From a checkpoint of a small audio-text matching model.
Model: encoder activation squared_relu, encoder num experts 8, encoder width 160, fusion encoder width 192, fusion encoder moe top_k, fusion encoder num experts 4.
Data: trained on short pieces for a synthesised band: melody, chords, bass and drums, 26041 training examples.
Rows from block 13 of the audio encoder of a small audio-text matching model, named by matrix and row number. Rows with one number within an expert belong to one neuron, the router's apart. Each number is 200 + 40 x the weight over its row's rms, rounded and kept within 0 to 999. All counts start at 0.
Before each expert's rows are labels from the 100 clips, of 14976, where the router gives the expert most weight on average: "peak in band" is the frequency band that holds the peak. Only what is clearly more common there than usual is listed. The data: short pieces for a synthesised band: melody, chords, bass and drums.
# router: router (encoder.blocks.13.mlp.router.weight, 8x160, trained with AdamW), inputs 0-159
# up: expert up (encoder.blocks.13.mlp.up, 8x160x160), inputs 0-159
# down: expert down (encoder.blocks.13.mlp.down, 8x160x160, transposed), outputs 0-159

# expert 2
peak in band: 2000 to 4000 Hz
router.2,144,210,261,218,191,208,199,229,206,268,228,189,142,191,233,258,167,164,99,264,149,167,238,168,163,114,196,263,189,210,179,180,182,217,189,201,179,276,132,176,265,207,236,201,195,240,136,160,205,183,163,154,229,228,203,165,178,258,228,203,204,198,177,188,229,325,265,206,213,278,211,169,213,224,166,157,156,191,137,197,243,130,237,187,157,233,129,149,190,133,226,230,227,156,229,161,181,174,148,179,238,165,201,192,197,200,269,189,225,209,280,241,206,209,163,169,153,115,211,230,211,171,205,132,142,165,232,251,192,191,246,200,188,250,181,233,217,163,238,176,254,253,200,240,161,265,206,90,184,169,139,204,174,198,152,186,164,221,180,210
up.0,204,208,147,223,182,193,184,178,148,196,217,183,169,253,189,196,170,186,205,230,209,312,139,175,215,293,244,153,142,161,221,175,237,276,211,236,186,146,231,231,212,242,182,195,183,205,204,180,247,191,70,168,153,213,148,277,206,217,189,169,165,218,175,216,189,200,130,161,214,163,226,225,140,267,176,274,177,224,151,211,220,155,258,185,204,177,194,159,229,221,207,292,232,164,136,250,116,155,201,218,151,189,203,227,219,196,183,185,242,280,198,215,218,275,205,148,242,167,172,225,99,150,199,156,177,241,189,127,145,232,223,195,237,185,173,191,173,183,205,253,284,181,185,166,199,170,128,161,218,177,241,127,179,158,175,188,195,214,131,188
down.0,257,226,258,208,224,283,225,210,259,143,231,178,127,126,177,233,172,141,171,189,148,223,182,234,246,209,264,211,215,192,173,230,202,210,164,161,188,153,259,232,100,159,190,155,236,214,182,211,142,166,130,217,174,211,159,172,161,247,178,167,181,227,155,197,207,239,292,197,220,148,119,256,224,253,250,220,219,258,211,272,267,193,265,273,152,225,186,180,158,211,207,204,165,164,233,166,248,174,131,169,201,214,196,195,170,237,180,223,194,191,156,255,209,231,253,178,238,179,202,208,188,158,134,207,171,123,228,205,194,175,172,196,198,229,232,244,222,140,280,194,214,207,166,221,171,283,244,177,230,246,230,207,265,112,158,139,213,137,164,215
up.1,238,296,193,173,239,213,224,181,219,169,136,178,133,190,174,195,212,185,193,142,201,188,190,228,202,160,229,224,202,162,182,216,182,182,239,145,231,216,109,158,166,121,171,211,187,217,137,204,269,272,200,123,158,214,105,171,199,241,186,282,195,217,192,288,174,236,126,165,194,212,207,144,203,165,174,166,204,219,224,139,202,266,205,241,158,189,225,179,278,238,233,178,182,187,182,188,207,129,232,204,250,198,266,233,194,229,170,128,202,291,282,188,167,205,236,184,283,194,197,188,149,235,167,177,185,179,154,188,150,287,154,204,228,212,225,210,164,190,233,215,222,199,195,194,269,206,230,145,238,274,151,140,150,176,216,204,182,252,122,257
down.1,216,266,179,226,208,217,163,186,242,212,135,160,219,169,191,190,260,214,193,167,187,192,264,228,219,276,119,186,155,195,145,131,208,154,192,208,167,265,211,217,177,191,256,162,277,212,174,181,180,171,247,219,225,167,97,154,214,279,229,187,171,201,243,206,294,199,198,249,187,257,226,161,250,195,263,160,188,133,196,199,281,193,250,240,233,187,185,207,175,306,179,207,191,203,173,157,154,244,220,206,102,257,218,180,164,179,241,227,182,191,250,178,180,223,178,167,182,110,171,179,206,231,153,177,142,256,222,232,230,274,244,248,227,257,280,219,214,201,126,184,180,231,180,216,218,157,226,186,219,220,139,293,178,227,218,201,165,162,201,163

# expert 7
peak in band: 250 to 500 Hz
router.7,221,194,230,154,164,150,122,140,183,187,266,168,216,127,179,249,230,229,180,205,245,217,175,132,219,178,211,113,217,236,240,224,219,241,208,169,207,168,204,107,234,146,188,232,163,117,263,313,218,212,198,134,224,208,197,222,202,109,182,229,179,154,189,191,269,216,200,231,196,171,209,177,207,153,209,268,170,213,190,256,286,246,130,270,193,212,199,153,161,188,197,214,196,207,244,190,233,181,120,193,188,222,160,231,157,236,152,139,243,301,231,204,264,204,172,148,204,152,216,188,221,226,194,255,234,216,140,186,173,168,170,161,209,211,185,211,208,171,209,199,151,122,225,244,230,243,227,159,196,248,155,126,171,167,146,237,219,141,248,200
up.0,148,157,197,166,149,162,205,171,138,197,232,210,191,244,212,183,218,243,281,220,133,110,191,235,249,257,206,223,157,183,158,207,189,220,186,213,140,178,217,150,164,182,174,258,255,210,205,220,174,160,276,234,201,171,152,247,149,161,157,208,254,265,278,143,194,211,140,259,178,191,172,191,175,205,195,169,264,148,149,185,179,246,207,220,208,218,156,126,209,226,170,235,224,243,221,259,258,165,219,141,185,239,192,48,202,174,204,217,270,188,223,194,142,198,187,180,170,173,191,253,187,137,208,209,151,152,148,213,170,252,199,260,229,201,221,177,239,151,262,225,233,296,151,200,171,184,210,209,204,199,194,199,224,164,219,149,211,98,138,208
down.0,208,202,231,227,238,209,158,196,151,194,172,185,173,179,216,168,245,220,218,173,154,231,192,152,224,148,170,262,179,162,214,158,224,187,219,151,128,245,230,108,225,248,128,139,183,215,167,168,193,212,218,182,196,162,192,152,153,197,196,202,169,271,196,149,230,155,201,180,167,191,165,199,256,232,175,205,230,213,177,125,290,185,218,215,185,234,221,142,186,142,156,252,216,223,175,199,207,153,192,217,272,206,197,218,218,249,259,214,180,202,220,164,155,207,277,322,163,219,132,267,260,246,313,220,231,213,123,122,247,173,180,152,238,214,252,210,239,254,271,230,202,181,173,155,184,266,228,197,72,183,204,194,185,170,223,231,188,195,185,237
up.1,195,246,147,153,185,203,132,223,225,160,160,116,186,226,266,196,171,245,176,210,172,164,197,209,186,247,214,235,179,172,254,144,103,221,252,122,235,280,182,190,245,180,234,142,161,176,305,222,121,148,193,193,183,191,193,193,234,225,195,199,204,150,155,213,215,191,227,154,200,245,277,147,159,175,228,283,236,209,194,170,118,192,178,250,172,197,197,167,173,206,191,214,240,168,176,217,198,191,193,190,182,191,210,227,244,211,147,192,231,131,231,264,182,173,210,182,179,224,238,206,287,174,181,212,155,137,173,232,146,141,206,162,164,194,200,117,193,260,263,221,193,127,194,264,160,232,310,263,163,163,200,251,151,159,267,189,183,198,210,221
down.1,179,93,253,175,106,164,208,232,217,169,220,260,105,167,240,190,285,170,175,202,158,260,161,147,203,198,220,132,187,243,209,214,165,257,211,212,178,101,207,212,213,228,160,150,217,181,195,224,131,219,158,216,250,212,193,166,181,167,237,246,161,208,203,234,257,204,196,168,184,164,219,147,159,207,211,232,187,194,228,205,202,180,214,174,222,227,175,205,257,212,165,263,284,278,173,225,153,179,263,237,188,210,150,170,260,231,196,206,251,249,171,219,215,273,210,159,246,231,240,188,224,298,190,155,262,227,136,214,177,226,203,169,211,211,143,171,155,148,126,200,152,149,234,172,244,254,230,266,207,258,173,174,176,161,258,230,188,185,141,153

# expert 5
peak in band: 4000 to 8000 Hz
router.5,250,218,241,221,159,163,205,214,259,176,191,297,220,247,254,260,182,231,256,173,194,172,172,248,183,282,177,112,123,249,174,217,283,242,196,252,249,188,156,281,203,207,201,187,190,200,171,245,192,179,225,228,163,231,204,186,203,164,244,193,170,218,207,248,205,272,191,231,264,208,213,184,203,167,227,252,137,228,245,70,213,160,246,128,181,199,287,175,165,218,166,122,166,199,229,171,216,242,221,246,263,182,240,156,210,104,240,186,167,257,223,183,251,269,166,253,187,220,171,196,184,226,141,177,193,270,228,108,201,219,194,250,197,218,238,228,205,185,221,181,166,168,238,190,165,190,230,214,236,200,171,225,117,176,194,158,214,196,184,211
up.0,242,162,189,210,157,250,216,227,193,181,133,148,193,170,228,211,178,188,167,141,223,194,164,192,193,217,241,198,218,196,234,214,191,245,196,266,235,216,203,179,178,180,291,201,159,236,251,156,218,201,197,207,179,187,205,106,284,156,221,210,124,182,210,226,264,185,136,215,227,211,177,187,201,191,203,215,226,258,228,67,195,171,266,235,260,167,189,238,153,210,254,156,241,228,112,205,165,187,97,168,196,209,149,210,246,234,194,168,169,215,213,191,177,132,216,235,118,250,194,125,277,153,218,208,145,127,190,231,152,214,253,224,185,180,297,145,215,241,170,184,150,232,135,155,211,184,198,210,278,207,147,243,215,196,221,225,145,156,234,168
down.0,136,249,208,162,219,174,188,192,157,207,199,189,319,154,188,205,94,237,260,178,210,104,210,172,246,175,182,254,157,200,263,314,273,243,218,225,165,168,202,192,168,164,216,191,254,168,237,172,218,244,235,222,206,180,217,269,176,175,211,158,259,186,196,180,232,189,203,164,206,190,185,216,171,156,143,160,171,174,213,164,141,226,142,227,242,301,153,250,217,192,197,146,149,160,219,217,222,265,187,271,177,203,183,225,190,192,238,219,241,192,191,194,131,186,175,243,238,204,164,174,170,152,163,176,173,260,298,219,166,240,176,185,191,195,173,235,264,157,198,219,188,109,196,192,215,181,133,175,172,163,266,164,273,233,166,255,251,227,188,179
up.1,247,270,129,228,203,178,190,233,230,117,200,242,177,183,132,151,199,176,235,146,198,198,243,149,150,154,249,147,279,141,146,200,204,207,124,223,235,203,244,197,190,229,232,241,268,160,200,138,244,193,248,149,168,127,189,188,183,209,197,216,241,129,243,253,155,199,139,238,121,219,234,197,186,231,218,237,220,216,237,186,172,208,221,162,260,146,237,219,173,184,170,242,171,273,253,192,161,136,136,220,198,222,198,218,124,252,199,204,199,191,205,238,175,162,151,166,172,219,252,191,242,202,186,189,168,188,178,149,212,133,223,166,207,142,204,208,256,220,195,201,153,176,233,236,200,145,187,168,253,121,257,160,223,219,226,195,286,230,327,217
down.1,172,205,184,195,225,141,162,124,204,230,191,159,189,179,222,234,216,206,219,160,207,162,256,185,298,218,231,136,180,234,172,171,194,250,225,285,218,280,208,230,248,195,200,242,163,179,127,242,233,189,193,187,227,231,149,288,174,205,143,219,255,170,190,219,182,179,72,166,204,149,220,172,170,171,171,225,214,196,223,189,131,184,211,220,166,256,158,220,194,198,275,135,159,163,230,177,136,166,266,102,122,257,224,161,198,137,183,243,209,127,132,175,199,196,187,245,240,166,181,207,164,154,227,172,186,267,199,181,218,188,175,173,161,177,211,136,209,205,257,215,271,213,242,248,172,169,242,175,195,121,193,152,193,187,168,201,193,254,131,251

# expert 1
peak in band: 0 to 250 Hz
router.1,170,240,229,263,201,175,155,219,199,176,189,177,211,205,180,222,196,166,234,171,145,194,225,190,225,175,224,166,212,108,195,254,227,141,256,242,252,180,167,190,158,209,220,223,172,251,255,197,146,134,268,203,222,149,231,191,193,241,214,201,157,267,209,171,218,226,222,199,234,188,210,188,177,190,188,131,191,225,182,181,205,289,242,204,214,210,282,254,194,192,217,187,186,185,206,216,130,249,186,236,186,147,262,174,137,224,212,151,200,138,148,201,164,223,86,210,215,173,246,239,131,288,157,238,137,268,181,154,236,205,304,218,244,121,247,130,223,197,256,196,192,234,140,193,201,207,178,274,248,228,255,146,277,187,162,146,206,168,139,195
up.0,235,132,280,228,244,243,207,243,227,176,169,168,222,204,131,193,252,222,178,172,252,217,245,151,223,214,114,184,194,168,139,222,187,133,221,253,141,145,208,158,178,152,163,288,236,255,144,209,272,177,213,294,161,244,220,224,292,256,198,205,199,235,173,241,242,184,164,123,271,248,218,196,259,172,172,195,98,195,158,191,175,165,180,196,177,165,187,135,230,212,215,199,211,233,158,181,135,197,181,142,210,205,242,191,176,267,196,238,234,219,219,167,165,197,139,216,288,193,195,183,199,223,168,218,253,179,152,231,297,177,198,187,228,200,258,231,207,179,240,143,237,166,202,205,153,196,231,155,185,253,207,185,257,129,227,185,158,181,220,233
down.0,171,222,197,185,188,192,244,95,154,191,243,136,254,141,218,240,187,174,194,217,192,173,208,219,192,271,243,221,231,221,144,108,133,156,173,268,191,243,219,208,275,185,167,242,166,246,141,193,175,184,173,184,108,227,269,127,215,195,218,186,197,198,252,206,166,233,203,258,159,219,177,274,234,238,241,192,162,212,213,123,164,187,233,128,208,117,194,224,174,202,158,264,201,224,197,201,203,195,179,207,184,236,180,206,298,186,259,204,265,180,236,195,201,166,96,139,187,173,189,220,200,168,211,100,235,195,265,252,293,205,189,209,230,137,167,177,169,181,223,200,198,210,268,239,227,166,186,192,193,169,260,217,158,172,149,196,183,162,141,187
up.1,214,164,186,187,183,189,186,120,183,255,101,207,198,163,231,151,277,201,242,183,215,159,214,208,190,205,172,219,187,151,193,131,283,83,187,219,212,142,162,235,193,295,229,172,251,226,190,187,223,257,129,156,225,164,226,244,238,192,202,153,195,215,200,170,233,240,175,181,158,221,226,169,212,199,180,246,94,192,237,182,186,163,205,225,234,204,207,211,210,222,167,218,184,235,198,189,169,135,155,185,174,156,261,265,170,241,127,137,255,171,159,154,241,237,153,207,255,94,178,185,211,251,148,230,219,205,268,206,176,231,250,206,250,222,205,128,247,154,256,197,256,167,200,218,240,168,247,244,160,235,175,209,172,158,275,253,195,252,223,185
down.1,157,184,208,272,218,241,232,171,220,216,172,157,288,125,198,184,170,181,230,269,227,263,158,194,181,266,223,243,242,223,215,198,269,196,181,162,184,180,204,262,207,173,161,153,262,140,275,143,170,191,152,300,182,199,247,227,233,193,138,207,232,172,174,212,171,238,171,273,179,94,210,212,120,219,216,241,203,203,124,227,243,210,213,216,219,223,202,169,204,256,174,258,210,221,232,197,205,142,174,205,282,222,144,269,187,236,239,199,185,233,178,218,238,119,256,173,231,231,259,239,220,183,187,168,237,190,253,153,154,229,276,190,166,175,244,204,161,257,162,162,253,211,180,208,215,226,164,253,173,197,192,188,198,280,171,281,191,131,185,221